Rows from block 3, named by matrix and row number. Each number is 500 + 40 x the weight over its row's rms, rounded and kept within 0 to 999. All counts start at 0. Numbers have three digits each. After the name is the row's rms in percent of the matrix's.
# convs0: reduce pointwise conv (model.blocks.3.convs.0.weight, 128x256x1x1), inputs 172-255
convs0.15 091:511454499476461510546463480473460467555548508552453540458441428429524544565543525437544523506548472536477472486465553471551545528499465472522527514477510461498494489476514490440363528529482570462540502466497506515455411508504521519510497539487507488498
convs0.16 092:531520504467606488502540479456432458495514467487513500470357446472593486509516535484487485484500483496510541526458500485574407564515505463518527526453572503541481513513502475477505427481485478504507590465530424575483422491460555447548494480546480473466
convs0.17 102:421469556482479541457477432514487520509486469507474603503489501544513512552479476475482422459512491468510522472574374526452445462485490470634514490480464549511526537507484560484546537530479507448541475566570576495490499425525429488459545511485540487520
convs0.18 097:465428460442474471502433508441497485445524471495481497553454498451401445535484513448516469519544426481468424514509470488501542547488488489448485513509532511529485489451479559500453441517483491526468493479476402418493517494514521465474462522462507526514
convs0.19 101:453512530461502524541450525473500394464538529459570507539564503485469433489427466492466530486514536475526475433446505508505471593510492534493499480434456471513529533466523451487479537554484572512488505456512485502458450437463552514525469494478436469525
convs0.20 100:458455406478480542536515492478381528519448489421463517499510526491445503518505432456542485521517487480474543509536549467482518500497440443495531495532532514491533503522457531479454494488509490478499500507478539494504477448441483510599464542487526465468
convs0.21 102:453534517529510534464504522472498551477517547567533488496491506616485521436572546577541520482444504433483449469441482535571488519468453492502425462549506472569467508476494453510523501506467449470435444472543498453484515415484446492552458500525438531471
convs0.22 100:440496428517514498563421480444513434476481477450468505519598515479537616434492513525550514459476455495412485450504430456544486539505449474441527509517530515526435491446467489504582561529513449506468481496517490492439492464496516513526512589519497515471
convs0.23 106:519464515512482516504511479502584527489527507562474543521453497398440518555477488484553469515471585487428474509501477509472532526452445410541451523493487525538468474511489503524544537453577508515452580492505463523525610449431465546496531442509420523560
convs0.24 107:609449497493478598449460523493533475454523478487467479530566430521513494543469555534422479466544588514449506518487493515506539528461483630528442534480490509493491502524523546507551545483508480573543530475514457470521555489570455489539470534500548430505
convs0.25 100:494517493476517564506476433448547500561491516562428534593562513464464465522607544513418508518499519484524467496495474439557567529501497448451561494510466465531519470524499438426544514521505459547519442457509466470458515463522500543481516531459504450453
convs0.26 104:504508510534517511436530499426500550557571568477452496548475515428481470470515574565516503492457467517448486508471453561464533466498523496478460467510530500463441422466471565482434448546488519464497512465415530503521469527532473516513542515537431566546
convs0.27 100:413543514392467452622460525523440585477468551447551501597430460449429539529548530503494490477556516554453510490443482546491479507504558502489501404488495486528510549432498457486487469446477500573479525532536539470568605547466553443512456548501542461518
convs0.28 103:481546518530497513463513424456418510489471473547495475471538561487446480506512510481534494542526480491547520509459503523523571487450432480506485501514499454498566490511571528528520500567484466464460536479528527491479546543486516524496471586515533545534
convs0.29 099:573516436503503509444556511529505428515475444490527494545486498449493495460521484539522526503471565435489533440535466521491547520523423458489568609460513486467538520502460459501539481436480502473513559518544517444556508529526486461509493504528506525490
convs0.30 101:492474463487447553475489451522479471536639447548551508506542524504550499532493563505430461566548522585401514515486495520521432490446503550400528399547528556500500512419485532514496505516525497535499461485523498509493541526468441535480425526547476441470
convs0.31 097:517529461517511600487468464455521522508453439594542482469464508571558502554540533545570430480504534514495495518470456461529467522487508438464509573452500450530549501497478498577501429464487484534438476518492441561475508474555576488465412515518470503430
convs0.32 102:448486438500465500492539509499491437488454519492468475420549470528544462414565476442520557451566481424537523498503514525508496503450523438487496484517476573471479492472417443448525496507498535493454531468507478472488475474584459494556536477460522514484
convs0.33 101:501490504468505474497515524405525504436400512441470461550450542537446457477533522435508465463449556558423528449578549494534495502483474504492496508553516423433491496472442450488445442505520518541571502477559507521576532438462451471493530469570563534538
convs0.34 091:492526551451487515408499534552524528448547501516548552449533496514531510459433520538501446449485503514499514425502561516524519549487547474493502471454523485518516483506450485432490465449474540428485515514487393489529559514493520492473516459492433479543
convs0.35 095:496527456493495511524478462495506551543527561565492462439521505496553513513494483478548553530424468536498506510483558474454422490497513536456460481513456479495525473508526506525501504434516563507451469455448482465514454475534512555528553580500490494570
convs0.36 106:520555470541532484503522450561541531476518475489504500466528430515481563447423419535539471477541447490453533511522453505511568481529519512458515504478509477496513525471472458543522511434471461491459534466460479523472516483489491531504542488565471576539
convs0.37 105:525466557535511547515469559523488506506529506511483541517476530537488560422544523519539450595491453498546509432489481498501464571525525532471480500466508491550527507510528452500442502428480451587565568524522428507490521480400486480533485508436522459489
convs0.38 099:473505519446469456460518482527577458472443509472493596516476524500481486509535500515502501565486485488470560504590482562475552501526565627535562485465478500432481493540423521535528522489493472563471446454516482470511566470470465553473523454538475494457
convs0.39 102:552542442459489479504467458501477440465553533501556526560484573508445536533473484548475453521454492499472466527552513499469577492491534474515460589499655511523567546496453490527526483535465412499520471462446463445557522539620490456557491512503525447479
convs0.40 102:455571532480483477543411532539455463434579527501538507484534502499496540574470500485482465569475469522485519516563576451462473528442511462441493533485563425558545423543469413470488443470544489540489568388505496608487479477557480483502496488509448499489
convs0.41 102:502422500472503440456547575527463504541491533430509596499520560575500498538534534544527548551507457506511597493536536448526536518488509459511525529534591509567571488492440594521479504521499448583518521546475500559474491507484567503461498488556599505503
convs0.42 097:555477418465476482542568515572545512421458551503468506470518564463468504465517385408463443501494495514504482506471514448540538541431455588499518503560511586502570492485528538510481459419517495524467480545484492519523581495566487485510499574541531446485
convs0.43 090:506518493441501457483525538538507521434458508517538491489483497485525531546472508467553502577504499426511487457510522493504502521516552451445515567421513538494515562524499479458436475505506456455532507482501504526399523507482443496534556539462486491459
convs0.44 094:412504492555518485552443488513524436509502463533516439497527510511514483519480465496474539505404504496484505444466440487439527509467458478495525432555507438495494472441433511502509448494527438451457476568528505501495486421475500537594558513523477492416
convs0.45 100:490514410530470472466511477514476490532486513515471485514476575494497543520476548463497519550535482448504512497510545525441546504534510518457497466527489463467515502469480529471462468515461531502484490509491493495515485477454480433499440471482512521431
convs0.46 099:436507485512547494530531489476421445452453598504471505503488406532536497421465457481492471462501503473412535541517429485509470481497502512487545482515456489490500483461479452464493465434489440396519462476521467512464524531545448526515533517579444481476
convs0.47 099:493487474497501484474512503447500493474526430443520494488532494507531477498488466422520460500452499476502470461469503539451506459615411438494614502589445510587445473527524511482414546503546534489493420522544483536473476561513499495531497495498498492515
convs0.48 099:548497473530450535507498424465461547451459473534475498449560485436488453426529542479483542572450526549539497497553450536573418496515501469509446481537518426473510494525554579563472428541505487482464475518506458579542485461504503425474462547506480562451
convs0.49 106:579496560502472501527487458498455464542458520460479483569477449457464567514467502514470440489517452470479495480554506505535497415508469484549489489471509543523459484466492504547465537538455488479419465546474487541491502481480518513417537514422547474438
convs0.50 094:480509455450478514456522425453424490485406480536489427449557476492428498549438509520500505542492572476567488457481489428534469519526514590484569480510472430560529552504535522438542612464556539474496478520480451536507616457506536489561538485517460506466
convs0.51 102:530489477536496537502547553472455488418505520498472512424533499476521603539545456452403517490486493498533473458467542454468507478429526473555462481465458514492513442525632505502552440492547457508498566520516521530572497499518562532504542531482504409555
convs0.52 103:504443512489472508575556511542520534471479449474482474491486495438538509495487508452456445565498512500461499439464461492491472477487488441426543490515516492530463506448544465468546522513441523429472502470547473487417533562531473524483508494558518513555
convs0.53 095:410584573531554439495522491565527471568492482449483519492477497550472525482507475491541511463552535522562464454519457505523512527471494529475406446462542488514499523467533439586474450460439500525480479534430528503445475443495480476481539537518481438454
convs0.54 098:482539493509568533487572538481537526517477486539507556402517478500449555594539447531487483590492533537508506489523479493475502581467509524565503483507481494523446555485475460548476497466464497490475504539523479528538530532513540554472452547599436538492
convs0.55 101:470468451476551503506469389487458455573514512466521518498504531546552474490437473546454545454511482526495486598518549449502466471481476495516476543560523543515430457445472558481458558453513530510462479585552549582472499480542448580452549538495457499554
convs0.56 102:447465521498479485511429501472493476544510471510475485484490452550488472477494450397464552477516508455521497433502456444492452484532487474492449491490439514470488489469485481496527408458459426444506488523480540537455492510434487493515595543488504481561
convs0.57 097:473526487484539541403475511455532527546522515518539580444508483527520525522472469516459501509454575502494422481483496518460522554422540474511499492471436558433550528546508443547492515450491518448472535544470557538411492545490468426476496458524537547470
convs0.58 097:503551533543482506495482496517521414517527531419496565493432477478507541541527472484459583522506497492583536491511589517423498474545546550455575479608483427545546458441523565520462530429525511497479555520498526466487470542529593476480434491513487494477
convs0.59 100:474482559516478554478545508515424492521463481455488576485531461471555510457475489495423519559449519489550486473562543475503534505487511453454444500487540488466561514428493490490453500489515521542499473510502458512469484504496568520521510450493485425474
convs0.60 100:498532485462477531487558496555415472432491490489515602472505490574533494520542498508485463473507463430456530446502502455520558552508502510477506506472545500495449488613482525513449482444473543470548539554548514506538505507472483522512494532500461442472
convs0.61 099:492494519537499574476508487533413515443532499419533530478552496560466444488508525473489502552574517526465443452495472513497483439410502512493568500513530467498535489555462500574589575469496517512552495418482537486587467494492485433518536475507534476545
convs0.62 096:518505458541467522424478470503514514579501434468556520466501486494530485427561508490522489574469571465559520486478434462529503525484497496544447488461503464459467517515470507504491522497498590466427499529501445486526469450486455495586505446506546518501
convs0.63 104:472512452518474547370549528576505524524461526587479512508475470460515478469562461500535487495507503518481568454508468511495455522524562544527494480540481467519487580563466496536532500415589566546563438472511496466449520504620520506499433502513434492485
convs0.64 098:558458475524446528521510461484514466570501539501473508513577533465461444466522442436491456524512506446515505462478513431468512559498490460494495428518540470516555563509532503490501473537507425483528515445534500481483460522492505464474434501443533493427
convs0.65 104:517404537558531511521502442521514541463488420452549464500493494517516467441491422470495495461490462489464512474500501537492595458473437512547487516492443465519570484583455500491470543503512536520445580440553438473573523497568447544516481526498586442454
convs0.66 095:490467466448468472507582520479490537448457495526455495458476525482455494486556452541547539524503404505483441489487520526459532452481493431490482483468460469499427468503505527476495482477490478445507512545524554561479500494486503535477413654510427484535
convs0.67 102:415455557498527518466491481484505513488500461498540543470554520566514473466480515546523444519512517441500500435518485451480528523519512523516509566465469504414453574523617562471436496480483466481418573508541506448493526583465522549548560482511514492508
convs0.68 105:476503507462458464540441532563502399475412424538504530509528520445468520490585481425514466585469462475383453481521532547537400458453435510482428464507441502484511517460476530554506461563481515506472495490455403560466472486452532503501474523503460541476
convs0.69 096:428542482601523541490527569462520498455511481480449487508442499483501513514505509504474500514518493568548580500510449414523489420458513470559532518507479543527454465490457517509482538429457494444531511613489491450510469461468449460463419519449482518386
convs0.70 099:539549525512491585558536490480543471498468524443484463521478454464423470513483436449518456483477538455532528465496479422518509487547440478493462491442534480488557511458476539449465463571485528490421530559575586600510514482529429496480492506579504442492
convs0.71 102:500496530513531557527582483465492505564520510551448466470523520547523543510407422518480554577525479536465508449484476489476541508608456504483443526541522501478537478484502430434565555505510548465509502453472608490486528600487526561493464465467415533495
convs0.72 096:503522565498489429474497539496598499559465466474480535460508527491488559532478584470513483445448484488522559520578489496500508508484535526465522463492486463482493517479511451538458490478447463507494451569591458535451508522546456561575507457500416532436
convs0.73 105:436520502485443526514476493527528564549493476516488494491519469512462474440494526569479551465405441504506416456560435485530457510455492486511566486437464600510449533457471520493506531562523534498551522513496497510563493499505531495488476516531495523464
convs0.74 102:479489546520478572512516490581552527581499462453488580495542597451521494445502469503496483480554529566497536520540533496470518604456490488445487532535480574494530445453468525481530528465541492447439491501487509475457463492459519484528434454500604489440
convs0.75 098:455461497458454416446523473523549463482551466497448461502494508460522484541619479536444498529621469519538443427566411459491453458499447507445508557475562509475527440490571550578504535448522459476500560482546468474514566536505568544509426547506522471487
convs0.76 104:416510435477499495524527489484523460526439409463500540509544483517460519495460549535518501492509501446551456562500469547489448552470485502425510507483446447549466515530532510570491500570490469538557468471511480482532477503520468520517484541464491535576
convs0.77 107:452507515454465538499498441484480467515480520492451520477488482405499446463479505497503440470475514463530506466527548504507474513486497473515446519540477566473466424477592505561484516426431522593497448485471470573531550481477469516464479424503451445462
convs0.78 100:504505505482497509458519470505519513498583427548505561493494439542506508506499539454508485469386484504489533444485437490530516435502463528454534540474473537468533493497518439465553493498585495452529483450516527485440517525505573533443523444506421465480
convs0.79 098:411537426526516551518526495422471513509445561524526508502504450503429473524541495459529517561542555503506486478497461418482532487478474491499496471491533473406471487499468448538539570402538528551468443547497552559524484567535528513490511496518517531442
convs0.80 098:501517538519416544478557390480520499489439511478505455520491417515558545481522471522560472454464542491525484560483549510556469461484525526482528490489493483515531483457472519538472424462478492548446459483483486478501517482471517563522506472525534606492
convs0.81 095:468599582513469496522531402582488435544569517479446405496502479523554508484459501572468528473539478450539493490499502497477453542455482476534517502495519531478432425511466461497463461461529553459493467541469461468600504512548554516439471432490511503433
convs0.82 103:503524437486474478492447562504444514529494516424549470476473533441424500446465480515451455505481558442478469492462462426504463474477462540419477498510496505562543487483438522577494520484520492472523528475573502482511552440506460504532529522477470475488
convs0.83 097:471441570480623492478518407583445511536483505481507471492509546451543444512480436482506512452531505468495457482534529498472506484447519505458464420569487536524513498414561530467478531503525599472491493479584513534500475449416619525501480531556474565504
convs0.84 101:499493502492479580472427472478498465488501518455500519484449493471529515477518448483452446467503477498470555515460514482513456538561465487449542475532466465611482489480553498504469511540477528515566538470521562491534436476521454483477497539479465616497
convs0.85 100:466481490438472455520476500539541538461488413458532477495485488502528448416479519486542482475558464489469524480501574482510506522524463519576545577549486497518560536443365441502492543501507496447569541513479542555548495562535555507555538484494504489484
convs0.86 101:459478484468507471495520531472485520522530482507465429466461483528517505485458440502527486512465434516507499478448505510582565548583524469417476549425543453388503568492560491508456527451468498512591399455491518533503555494504536477522573440432466487413
convs0.87 096:465501509495511510565479440464446561534459557536484506546522505526423552558484478503525476543499461516439552446460546537482460462514385515535489439530539477407528553445497493543568495522491448612495508490488444525471452566503563416479544483514458491574
convs0.88 098:465539490528556513505504473562516563447525445435532552547583402501514447506495521515526452445525549522572427523502515473475482450554448574492524486479470478520513460519532491563529455519456536434472463425472478537466528511561439458476476453447546534494
convs0.89 099:477449456508483501469524498522540466386525532548518512496508488474534510521578576485466509503486475527484523458504506514501560605497463515522499547457479502496461518506508506542508528515470468516495492529512465507585537548488484508474528443500478457478